A small contrastive image-text model, trained from scratch: 64-pixel images, text encoder width 256.
Rows from block 2 of the text encoder of a small contrastive image-text model, named by matrix and row number. Rows with one number belong to one neuron. Each number is 500 + 40 x the weight over its row's rms, rounded and kept within 0 to 999. All counts start at 0. Numbers have three digits each.
After each neuron's rows are labels from the 100 texts, of 14848, where the neuron reaches its highest value: "fires on" is the input token at the peak. Only what is clearly more common there than usual is listed. The data: simulated fluorescence microscopy of cells.
# fc1: MLP up (text_encoder.blocks.2.mlp.fc1.weight, 1024x256), inputs 86-171
# fc2: MLP down (text_encoder.blocks.2.mlp.fc2.weight, 256x1024, transposed), outputs 86-171

fc1.514:500469500500500500500500427493500500500401500556500500421500500471558500500363500500500500500500580500500500500500500484459456403500500500597435486500467500463576500463500500500500457425410500500500500500500500500500535500500500500500500500500500465500500500
fc2.514:500500500500500500500428477512500500529530500500382417500533500500403500469500500500500500500500500500500500500500500624500500500485500571500500500500500500500500500500500500500535500500584500504500500500500500500586500514500500500500500500534500632500514500
fires on: "twelve"

fc1.25:500500500500609432500500385432543500520500500500494500500500500500500510480500500586433500500500500419500447500500500500500500415476430543620429479500500500416565484500500500408500500500500500500500500500500500431500557418569427416500500581500500500461500500
fc2.25:500483549500515529500500506500547500530503500525500356420500529500500633500500500567467383500496365500564486500500500500500500500511527586500496500491500500500500500500500500500535568500555493500500389500500546440501500500500519500478550500561468500500529500
fires on: "twelve"

fc1.669:500500500500513500500500500500500500625582616500557500351500500500500500391500500500333500500574500621426500500408556455500460500500500500500500500500466500441500500444537500500500500500500500500500509491500500500500500500500500500500500500500500500500500616
fc2.669:500500500500500500500500500500500500500500500500500500500500500500500500500500500500500500650500500500500500500500500500500204500500500500500500500500500500500500500500500500500500500500500500500500500500500220500500500500500500500500500500500500500355500500
fires on: "rim"

fc1.491:500478500500500500500500500500500551389500500500500500500500500500500500500500500553582500500432500500500398500500500500500500500500500500500500500500500500500500500500500500500547500500500375500500500500500500500455406402568500437500500500500500500500500500
fc2.491:500500452504500506500500500500500518500500500500500523500500500500453500500500290474500500500448500489433500500500500500500500500500500500500500500639537500500500500500500500500527500488500500500500500500500500500500401500586500488500500500500500514500500671
fires on: "fibres"

fc1.402:500500500500594500359500500409584500500500500500500500500500563500500422500387589506500500500500502500586441591539500413415500500500409500424500500500440500500500500445555500500500500500500466525500500500500517462407468500443500500500500500469500402497500500
fc2.402:500488584458500500484499500405585500500500500500500500500500590500500405440473500500500601500467474438504444500545459439500554500426462500423500500599500467500520507500537500500538588492568500500440419410500500460427393528466529526509504496500500515500480466
fires on: "nucleus"

fc1.328:500410597405604417500500500500500500500438500500500500500611553500566500442387500606500463500457500500500500500500469500500537500500413500493500500500421500424500416500500500500500500594451500500456552500444500500500500500554500441500500500500500412500500500
fc2.328:500500500453500659500500500500500500483500500500528500500500500500500500500500562446500500500500500500500500500500500500587500500801500511500500500500419500500500500500500500500500521500500500500500500500500500500486500500500500500500500500500500500500500500
fires on: "vacuoles"

fc1.487:500565500500500500500500500581417500500433500500510500500613417500500635500500500500500500500500500500500500500500500500500500500500500500500436512500577500500500415500500459500500422624500410500559500500500500500500500500500500500500551500500500484500500500
fc2.487:500500500500500500500500665500500500500500500500500500500500508500500500500421440500500500500500500500500500500500500500500500500500500500500548500500500500500500500500261500500623500500500500500416500500500500500500500500500500500326500500500500500500500500
fires on: "red"

fc1.609:500500500500500396500500500380500500500402500432500500500500500500471500500500500546500500551500583500590500565500500500362500500500500632615500500500500460537500536577500500500500500500500562500500542500500500500473500500500500500437588500500500500500484500
fc2.609:500500500500500500500500500500500500500500500500500384500500500500500500500500500654500509500500500500500500500500500500500500500740500500500500500500500500500500500500500500500575500500718500500500500500500500260500500500500500500500500584500500500500500500
fires on: "twelve"; "thin"

fc1.717:500487614500500500500504351421500446500500500500500389500500500500543556500500500500500500500504500500500500500500490500404434500398500530500500561500412500500500500500500446471456406500361494450500500500500500500500564500500500500500500500500500500500500500
fc2.717:500504579451479500594500500472500500500500500527500480588500500500605615500459500500500524500500592500500500500500512444500490506389531543397500500500499500482463456579445500500500525500605500473500582466500500500500500490500500500556408499500500572500603433
fires on: "vacuoles"

fc1.343:500500500500500500449500408365500500557500500500500500500610500500500500500500468599500378500500500476500500638501616519343500500356500585500500403500390536500500471500499500500500500500500500500500596360500500396500551500500500500500500500517500436500500500
fc2.343:500500500442516499500500500500437500500500443500500466500500500500500611491403403496500531500500478500500500500500500534500504564500507616469500500432500500506500500596500500500514568491681468500500550500500500434500500583500500500500500500500425619560574500
fires on: "vacuoles"

fc1.132:500500500482636500500443500500500500407500500500500500500500500500581500564414500500526500443500500500509635500500500500457395462500401500500500500500418500500500500500500500419500500544500500500500500521391500500500500434500500500500441471430554500500459458
fc2.132:530500500500500500500500500639500382500521500500465500571500500567597556500500403479575500500500503530500500500461500500546407455500500500500528500446500500599484500500500500364477500500500532500500427500500500500554509462472500528500433500418500500500500500
fires on: "green"

fc1.545:500477480430500500500500500519500475500438500500500500500500500500517500500500500500500500380500500500500459500500500500500500500494500515533500500500500500500500500500500627500500500500500500500500524500500500500380500500500500500440500430500500389500500434
fc2.545:500500521500500588500500500500500500500415500500500500500441500500500500500476500500500500500500493500500500500458500500577476500600500482500500500500437500500500500500500500387500500498500500418500500500434500500500500500500500500500500500500500500500500503
fires on: "yellow"

fc1.553:422500500500587500500500500500500428500500500437500500500500500500584500500500500500387500500629500500500500500500500500500500380500500500609500500500500500500500500500500500500500500543500586500449429500414500567500500431589500500500500500412500500452500500
fc2.553:500500524500500500500500500500500500500500500500500500500500500500500500500500500500500500500500500500397500500500500500500500500500500500500500500500257500500500500500500500500500500500500500500500500500500500500500500500500500500500500500500500500106488500
fires on: "rim"

fc1.248:500500500500453500488500500500500500500477500500459500500500426500500500500500500500500500500500500500500500500500500500361500500500500500500500532500500500500611500500500500500500373500500500500656548500500500500500500500500537500500486365582575500500500548
fc2.248:500500541500500500528500500500500500500532468500500500500500500655500500500472500470539500500547522500500500500567500500539500500500500488571484500448500499625395500500500365487500500450500500500400500500440484500500500500500500500500462500512500500500500500
fires on: "yellow"

fc1.107:500500505500500500500500451500500500500500500500500500500500550466500500441500500500500500500500428500500500500476389500500391500500485587525500500500500500424500500435500500350500500560537500532500500409500437500500500377468500470500500500500500500357500500
fc2.107:558500607455500500538516500500546448479500500500500533426572500563480421395460500648500500402500488500445500452500426500500500500500500500500519500566500462494500500500500500426519500500581500500500426359476500408420375499470500500496500500477500489436500500
fires on: "six"

fc1.334:441528486567500500500500500538500510500500500500500500593500452446500520530500500500500500500500500500500500500500500500500500500503453500500443568500500500500500500500500423500500385595500469514500604434538500500500643500500500500454492500500670500430500515
fc2.334:497545389542608497431500547582510568447466499500580500500518500463573559591425415500457500549518500500500500549503583500583500500500448469560429500500500532500500500500450464500500462500477500570406500500500500500561573441533514459437500527500500461500534559
fires on: "red"

fc1.432:583500583500595500500500392550561440500500500500559500500500500500577557500372500500500500500496500500538500500500449471500414399500415582555500500470500500500500500500500500397500430500500500500500532470433500500500500500500478500500434500439500500500500458
fc2.432:500500500493560516500534515625500363475500500500500500518495500547590543500500500500568500500500500500437500497468500478500414460500498505500509510447492525500500500500500500357469500480500539500500428463500489500500500455494500500424456500425504464500480470
fires on: "green"

fc1.38:542500500500500500390500500500500500500500500576500500500582500500500500471419596409500500500568458479500581500500500500500500500500337544601500601503402500500557500500607500417500500500500537500500492482500500500500500500500443500500500457500500500451432500
fc2.38:500500619500500500500500500500500500500500500500500500500500500500500500500500500298500500500500311500332500500500500419500500500500500500500500500500500500500500500500500500500500500500500500500217500500500500500500500357410500500500500500500500443500500500
fires on: "cytoplasm"

fc1.645:577401506500500553500500500500570500500628500500500500500500577500500500500463582560500500500500500500500500410500500500500500500599348603500500500500500500500500500500435377500500500500571438500396500500500500500500500500500500500500500387500500500452500500
fc2.645:500500484500500500500500500500516500500500500500500500500500500500500500500500500500500500500500500500500500500500500500500500500500500500500500500500500500500500500500500500500500500500500796500500500500500500500500500500500500500500603500500500500500500500
fires on: "cytoplasm"

fc1.93:500500500500500500500551368396500500500500500500526419501500382500500572500500500440364500500489500500500500578412500500500500500500500500564500500500500500500500500366602500500411436504500500500500500500494500500412597500460439582500430500500500500492600531
fc2.93:500500500500500500500500500500500500483500500500500555500500500500500500500500500500500479545500519500500500500500500500500500500500653500500500500500476500500500500543500500500372500500500500500500500500500500713500500447500607500500500500500500500500500500
fires on: "rim"; "<end>"

fc1.724:500500500500500500601500500500595500500401500509500500500500500500500500500436602500500500500500500500500500500500500500500433500500393500500500500570500439500610500500500500467500500576500386469500500500500500500500500500500500338472500500500500435500500403
fc2.724:500500500604500500500500704500500500500541500500500500500500500500500500500500223500500500500500500500500542387500500500500500500500500500500410500500500500500475500500500500500500500500500500500500612500500500500457500500500500500500500500500500507500500500
fires on: "cyan"

fc1.207:500500500500500500500500500500558500500404500500500461500500500500500589620500500500291500500578500500555500538500500500500500500383500500500500500500500500413500500500500500500500373500500500423581500495500500500500500538500500500500627500591500500500563500
fc2.207:500500500500500613500500650500500500445500500500500500500500500500464500500500500500500589500500500500500500500563464500500524500500500500500500500638500500500500500500500500620588500500500418500500500552500500386531500500500500500500500500500344611500500500
fires on: "membrane"

fc1.391:555500458500600500500500500500500500500421500560403500500599500385500500500500500546500500463500500500500500500500500401500400500500500500500500500500500500420500500500563500428500500500500500500500542500500500500500500500500555500500556500500500500500500409
fc2.391:500500500701500500500500500586429500500500500500500500500500500500500500500500385500500500500500500500500466500500500354500500565500500500500500500500500500500500512500500500500500490500500500500500500500500500490621500500500500500500479500500685500500375500
fires on: "cyan"; "nuclei"

fc1.517:500500500500500500646500500500560500500444500518500578500500500432500500500411618500500518500507500500500553500392398500500500500500457500500579500538555500500500500500551461500500500559500500455500570500500500500500500447500500500500500500500500500473443500
fc2.517:500500500500500500500500500706500500500500376500500500500500500500500500500500184500500486500500500500500500500547500557500500500500500500500500500500500500500500500500520500500500337500500500555500506500500500440500500500500500500500500500500500500500500500
fires on: "cyan"

fc1.430:500575500500500500500500500500500500410413500500500500405500500424500500500500642500461500500500500500500500518500500500500500500571500416527459500500500458361550605500500500500500500500500500500500500500500500585500500500500500500500537570500500500500500380
fc2.430:500500423542500500549500543500500569500495401500500500500500500446500500500500338500500562500500542500559500447502550500500500552311500500438500500500566506500500500534478521589500476504500500559500434500500500453538368500500500545500500500500500446500655500
fires on: "cyan"

fc1.679:500500500500500500414388500526500500358385500500500544500630500500500490563500650500500448500462500500448500500500462500500417500500500500500500500500500500500500500500500500500500500598441500500445500500500437592443500500500500500500535500420500390408500439
fc2.679:508500401500535553500500500500500500500533500500500500571500500500500500500500500500500530500500500601500500561486500500457595517500628474500474500434500562500501500500500500557441462474500500500500500382500445500534500500500500536618462500500593500500500500
fires on: "nuclei"

fc1.199:500500596500635500500500500500500500400500500500500500553500500500500525500379500500500500500500500434500602500435500500443430500500500596500473500455457500500439500500500500376500500575500500500500500500500500500500500413500500500500500500500500500500392500
fc2.199:546551500500500500500500500644500416456513500500466500500500497578603500500500394458613500435500500500427500469500500493557441500500500500500500500500500500642500500500500451355473500500500500500465449500500472500500500462469500542500432500424500500500500500
fires on: "green"

fc1.663:500458500404502500500500500500544500500500500500500500500500500500500500500500641470500500500500500500500500500485500599431451500500326500450500500427500500441546500500512487500500500500500500500500588500500500554500500500500500463500500455500401500500500500
fc2.663:500500500590500500500500500500500500523500500500500446449500500500500500481500192500500452616460500500500500500500500346500500500500612500500500500500500500500500500500500500500500500500569500500500500500500500495500500500500434500500500500500500500500500500
fires on: "fibres"

fc1.673:500500500500500500450393500564568500500500500500466500500500500500500551466500500500500500500500500384500500545470500500403500500500500533500500467500500556408500500500500500500544411500396500500602500500500500500500500500500453448500500500500500500500508500
fc2.673:500500500500500500500500631500500576500500500500500500500500500500403428500500500500500500500500500500500500371500500500591500500500497500500500500539500500554500500500500424500500500500500500500500449500500500500563583500500500500521500500500500481500500500
fires on: "fibres"

fc1.106:500500500521500500500500500500553500438500500500500442549500500500500576500421496500500500500500500500500500500500500500500500500508383500500500500500500500500500500550500443500500483500347500500500500500371500500500570500586500500500559500500500417500500500
fc2.106:500500527519500500506441500500479500500429500500500472436500573500479500500500500500500500500500477500500479500500500500500500500500500587500500500500561500500500500555524500500500500550500549500401345500500506500532500500500500500500500555472443500500500500
fires on: "cytoplasm"

fc1.73:500500541500500456367500500500500500500500500582500500500500500500500547500500500402500500500500469500500500500500500449500500500575500500500562500500408447500500567500599500500500414500409500464500500500447500500500500420500500500500500500500500391422500500
fc2.73:500500430597500550500500500500500613500500500500450500500437604500500522500561597483500500500500500500364500500500500502500500500500319500500481586500440500500500500500450500500476500594500542500371500602500500474500500442500500500500500516500500500500514500
fires on: "cytoplasm"

fc1.279:500500500500500500500500500500500408379422500500500449449500436416500500500383580500571500500500500500500549500500500500500500500500500468500419500447456500500443500500500500306500500568500500448525586500500571467500594500540500500439500500500587463500500500
fc2.279:500500500500500500500500500500500500500500500500500500500500500500500500500500430500500500500500500500371335500500500500500500500500500500500500500636500500565500500500500500500500500500500500500500500500500500500500500500500492500500500500500500500500500500
fires on: "vacuoles"

fc1.91:500500500453464500470555394413500500500500576546478417500537429500500500446500500500500500389500500500500500500500525500337500500500466500467500500500500512500500500412500461500500500500579500500572589500500500500474500500407558500500526409500500457426500500
fc2.91:588500369511524599505500500572500500483500500563533500500421543525500461544500507567484500500499500500396500500466500509597508471651457452487605520500458497500546500546381500478506543500500500500468500500500500500408500500492500500438412522500500452500500500
fires on: "yellow"; "fibres"

fc1.293:500500500500500500415500446500500394500500500500500461500500500500500500500500500500500563500500456500500500573500487500361553500500376500500500500500500591500500500500500500500557500500448628500564500446500500500500500500500500500500500500500500500500500500
fc2.293:500500500463500500500500500500500500500500500500500500443500500500500500562500500500500389500500500500500500500501500500500500500556500500500578500500500500500500500500500500590500544500546500500500500567500500500500424500452500500500500577500488682500500500
fires on: "nucleus"

fc1.269:500500569500574500500550500500500500500500456500500451500589500418500500500455500500500500421500500500442500498500500500500420500500500587590500500500500504447500533500487500316500447500517500551500612500500469432500535399500543500500500500500500500500467500
fc2.269:500500500451500543500500497444500485500484603460474500500500500525500500356466501500531500500529495500515500437500500593500452449500631556527448500500500500451500573500500489390532500490567500474617500500500500500500500500500500500466581498437500500446500500
fires on: "six"

fc1.698:484500500460617500500429500500500467495500498500500500468500567500570500500446565508455500441499500500500452533500500438500528459444450454414437500500500500500500531500500500500500517523500500500500438437500536459415500500459500430500459538410500428500450500
fc2.698:503500500453465500500483561500596500496484480500509581438500596462497439500481584500456620492500459425500449544559428436505547557427457500441500440599500472464523522538500503500541605494558472500451397410500544448420500512465500494500516514464500509488479500
fires on: "nucleus"

fc1.371:500500500500612500454500500500500500500500500500500500500500410464535500500500500500500500384500500500500540605500500500500500400500398500590500500500500500500500500500500500410520500500500500500539500481500500500423524500552500515500500512450532500500500500
fc2.371:513500464500500500500542533600500456467536500500500500549500466546500500500538408500602500460500514439500500500500500500538451464500500491500525500500500500567443500500500462369500509461500500500500411462500500474540500472540500554500424467441532500500500500
fires on: "fibres"

fc1.509:500500547471551443369500500399551464500500500500469467500553500500500546452437500572447500500500557452500500500500500500500500444422447574557389500500408500459500429500572500429500500500500500500559500500500500447500500500500500500500500500468500500500500500
fc2.509:500483500439500500500500540505525500555514500560500500500500473573500672468475500525500506500500444515553495500500475539500509500403560608500500434419500500500500486557460500506500572500562500535552500500500500430500500500527500500500457464538422620536618500
fires on: "vacuoles"

fc1.45:500500500484500500360500500500500441500500500500549500434500500500500500500385500500398500500500500500500500500500500456500527500414425500500421500544500500500500500411500500500500500470500500500500500435500500500401490440500500500525524500470576500500500500
fc2.45:500500598457500500482499500500603458512500500500500500500500558500500377500500598500500500500500437500500465575500500448450555500429439520500482500583508500500527529500500500513532500468500500500500411416500500500423500500435521500500487497476500522500480500
fires on: "nucleus"

fc1.212:500500500500500500430500433500500500500487500500460500500500425500500500500556559500500500428500500560500452512500419500500500500569455500425500574500500500500570440500500500500536456500500410536500618470500435500485500500500539500500500514475500452489500409
fc2.212:500530549462500475500428500500500500541500500464461500500470496500508411526537589508572466533500500588516472462477453522559484500593475503500500536500500500500540500500500500500500500500500500500527500469500443500482500500525483500565475505500429500485541481
fires on: "magenta"

fc1.249:500500500500552500500500473542500534466500500559500500500500448483550555500390556500480500538488500500500500599500500500500471500500466497500423500500500500500500449500500500390500429649486379516500631470500500561500500500500489471500500500500597500474500500
fc2.249:488500362500500500447500548500500573399488500500593500500500500476500534577500500500455500529493500500500399500527500500620500500500413463595440468500500500500564500500378494500500500500489500570377500500565500500500500451539519500500500500500500500500509551
fires on: "red"

fc1.109:455500565500500500500500500500500623500500500500516500500500500500500500547586500500500406383500436500500556609503500500394500500500539500500500500371455500500500499500578500500500500500433552500500533500500500665500500500500500500667500500469500500500500574
fc2.109:500500500500500500500282484500500500261500500500500500500500500500500500500500500500500500500500500500500500500500500500464500500500500500500500500500500500436500500500500500500500500500500500500500500463325500500500500500500500500554500500500500500578500500
fires on: "nuclei"; "fragmented"

fc1.236:500529500500590428500500380424500549500500500551500500500576500500500592500394500500500500500500500500501500500500517500424500412500436500500436580500416500500500500398500500418500410500441441500500500500548542500500580444500500500500500500500551432428500491
fc2.236:499500421500626500422500500539500500500500500500591500500500500500500500573385334475474480554494500500500380500500500500536500500500416500500500500500500500519500500500432500461554500500500500555266500500500500476500500464539500428500500520500500500535500570
fires on: "red"

fc1.96:500500500500500500445500418406562436500500500540500500500584500458568584500393586500500500500500500493500500596500470500424500500400383500500435500480433500500500500500500500469500500541500461500571596500500500570500579534500500404500447467500500500500521500
fc2.96:500528538415500500500500500413530457500500492590497517500500500478599615502437540510500500486500500524500440500478457500500507500420500544500500424470490500465493500591500500481486586540573500485476605483500500485483543546500500500500379425487458629520547389
fires on: "vacuoles"

fc1.644:500500555500500500372500500396500500500500500500500500500500393359575588500500500418500500500500500500537574500500512500500500500500471578500500500500407500500500500500500392500500423500533500500500500500406500500396500500500550500500500500500500527500535500
fc2.644:500500464523500500500500500500500357300500500500500500500500500500674500500500528349500500500500257500500500500500500500500500500662500500500500500500500500417500500500500500500560500500500500500500447500479500612500500500500500500500500500500500500500461500
fires on: "rim"

fc1.543:500598500500500500500500366500500500500500500500500500500601500500500500500500500426500500500523500500500500500500500500431500500500500516537500500500421500457500500500500428389500500594478500481500491500500500585500693500466452518500500432500500500479500574
fc2.543:500500557500500500500500500491406500500500500500500500473500500500500500500500513430500500500505351500386500517500500500579500500632500500500509500500500500500500500500555500500500500545500601500376500594498500542497500426445500500500527500500500500500463500
fires on: "cytoplasm"

fc1.326:544500500500500534500500500500500562500500500500497537500500500500577452533500626526500500493500500500500486500500500534500511500531430500434500595500500500500535500500500500414557500500487431500500622454500500500500500500500500500500427500500500439500500500
fc2.326:524521579462500492500456500531500500500500500500448500525500512500470365500533589527540488500500571500481500460480500500606480500632425500500523535488484500500500461500500500456480500500500500500528529500521467500487470500518500500543500500473465500494569500
fires on: "magenta"

fc1.748:463500500500550500605500500500500419500500500500500545500500500500500500500421500580601500500500500500500500576500500366448437500500416500500500397556500500500500500500500500500500500500500500500500500500361500500500500500500403500500500631500500500500500500
fc2.748:500500500500500641447500500500500500500500500500500515500500500530500436500572500500500500500500500500500500500500500500500500500500656500594525500500458500614500500500500500373500521500500500500500500500500500500500500500500569500500500500500500500500535500
fires on: "rim"; "<end>"

fc1.685:569553586589500559500500500366500500500500500500516500500500427500500500500422500500500500500500500556500500547526500500424500500500500500461377626500500452500500500550587500406541500500500500404500500500435597500500667500500500500500500383500500500500500500
fc2.685:553500394500500500608498500500500500500488500500500500371500514500500572500500445500500500550500500500500500446512500500500500500500500500500567458489500500500500500500405532500500500635500500500500429577500551500500500500500500500500563544500449500575500534
fires on: "membrane"

fc1.270:625626500568500500500500500500500650485500423299500471500509500377500500500500500642500500500500500500500500395500500500466500500500500524500500577500500500500500500500590430500500500580500500500500500500500500452500559556500500500500500500500500500500500500
fc2.270:500500500500500500500500487659500500500500500500500500500500500675500486500500415500500500500500500500500500500500500556500500500500579575601447500500500500500443500500500500500500500500500500500500500500475569486500500477500500500500451500500500500505500686
fires on: "twelve"

fc1.574:500500500500573500500463500500500427500500500500500500500500500500500500571421500500586399500500526500500434500500500500406500500500338500500500500500500500500500500500500500500500413500500500500500500394469531500578500500500500405500500500500500500397416391
fc2.574:488500500500508564500500500500429500589500442500500500500500500533500500500477379500525500483560519500411500406490500545652524500500500500539524500500510500628500500500466500455495500500500547500500500500500500500500500500500500565500500500500500500500558500
fires on: "green"; "around"; "<end>"

fc1.387:570500583500500500500432500404500453500429500500500500500500500500500500500500500500500500444500543500500500500500500500340500500500416500500500598500500485500500500500500500375500500500500500500500589500452500562434615500464500506500500500500574388448500500
fc2.387:500500500500500514500500500500500500464431502500500430473397500500500500500500436500500447500500500500500500500500500500500500450663500451491500500432405500500500537500500500500500557500500500509500500500500500500500500500500500500463500506500500453515500576
fires on: "yellow"

fc1.165:500500500500500500500500500445589500500399500500452478500500500500500515481383500500500521500449500500500500500500551500500500453480500570613500500500416500500500500500539484500500380500500500500500500500500500500500576500500500500500581500500500398500500500
fc2.165:500500500500500455500500548401500500550472500500500382500500496500500539409500500500500500500593439500500464500451500552500500500507549613500500500500500500500500500500500500500571500500671500500500409546500500500500500500500500500500532500500496500500500500
fires on: "twelve"

fc1.712:500500500500500500426500500515500500424500477500500339500500407500500635500500500500500500447500500500500500579444561500500500500500500515500500500500500500472500500329605500500500500500386500500500500500500453500500500509592500533500500500500500500500561454
fc2.712:500500500500500500500500500452496611478500500500500597500500500500500500500503489500500643500500500500500500381500500500500500500525500500500395500486500500500500500500500500500500500500500481450500500658500500569500445500500500500469500492500500500500500500
fires on: "rim"; "fibres"

fc1.583:500614588500500500500551388500558500500500500565500500500500500500570500466500500500500500500500500500415630572500433500500500500498550596500500500532500500414536500500440440387510500500500500500500500500500500500500500500500500500500536404446549500382423500
fc2.583:500500500500500500500500500500180500500500500500500496500500500500500618500333352500500500500500500500500500500500500500500500449500500546500500500500548500500500500500500500500500446670500500500500500500417500500500500500500500500500500500500500430500500500
fires on: "six"

fc1.577:500500500497582448366500500412568416521500565500500500500500537455500500500437605500500426500500500487599500598500500500500500500500413500500500604546409500500500500500500500483500500513500500500500490446500500500500500500455500435500500561445555500500417500
fc2.577:500500582455500500493500500500579500500500500500500500500500584500500500500488601500500500500500435440500445566500500433500565500428458552408500500625512500500519514500500500500553500458581500500427386387500500500433500500440500500500500487480500532500500445
fires on: "nucleus"

fc1.111:500500500636500500447500500500500500500500500583500500500500500451500576500500565500500500413500500500500496500413500500500500500500398584500500500500500500464563500500568500500477384573405500500448500500500497500500637392500500450442500500500500439500437566
fc2.111:463482561500500500500500510500447500500435500499500500500500500500544554500500528391500456500500365500411500500500558500540495500562500500536512500500452500497500500500536500500468500500469625500363500547486500546511500450500500458500500533494500500500500500
fires on: "cytoplasm"

fc1.179:500479500500500500431500500425610529500573579465500500500500500420531500500500500541500500550500500500500535500571499500284500506459500555500500537500500500505500515500500500500500500500371500500500500415500500500455500500500500500500476454455500500500500500
fc2.179:500496500518500583517500500500474500500500500500500500500500543500429500500490500500500500500500500500500474500500500436500496500536500541500500500500500500500510534500530500500500500500662500500500415416500511509468500500500467500500500500500500574500481500
fires on: "nucleus"

fc1.228:500500500435500500500500500500500551500500500500500500500500495470500500532500581500500500472500500500500500562498500500500500470500386500498500500605511500410455500500500500500500500500500500387522500532500500500321500500500500439421500500500500500400500500
fc2.228:500500390509500500566500582630500540500572500449500500500484500429500500500500350500553579500415500443500500479535500500500510500353466500422500500600596500500500500500500500558544500496500500519500389540500502490500305500500500500500500500500451555500579511
fires on: "fibres"; "nucleus"

fc1.495:500500500500558500565500500500500620407500587491500500500445500421500500500500653500446422500500500500500500500500500561410500500500500500500500500500500542377500438500500512500500500500500500500500500500500500547500434500500451500500540534500500500500500373
fc2.495:500500500500500500664500500500500500500496500500500500500500500500370500500500198460500460500500500500500500500500500500500498500500500500500500500500562498500500500500500500635500500500500514500500500500500500500500443500500500675602500500500500479500656500
fires on: "cyan"

fc1.295:562500500500500500441500500500500500500500500423500500426500500500500500476500500500500500500500500500568500595500500500500500500500500500500462500500500500500355500500500500389500500500500500500586500500500500500500500400500500500500385500548500500424500500
fc2.295:500500500500500500500500500500500500500500500500500500500500523500500500500500409500500500500500500500500500500500500500500500500500500500500500500500500500500500500500500500500500500500500500500500500500500500500500500500500500500500500500500500500500500500
fires on: "fibres"; "vacuoles"

fc1.760:506500500500500540500500500500501500378410500500500500417500500492565500607426642500500500500500500500500500500500500500500500500500392500500441625500500500420500619500500500500500500500500500500500500500500500500371500500500500500500500500435500500500432500
fc2.760:500532500500500500546500500596500500500567500500500624500500500500500500500500373500500621500485500477500500466500500395500500500500500500395500500560500500500528526500538500500517500500500500544500399500500500495500279481500508500500500568500500500500500500
fires on: "nucleus"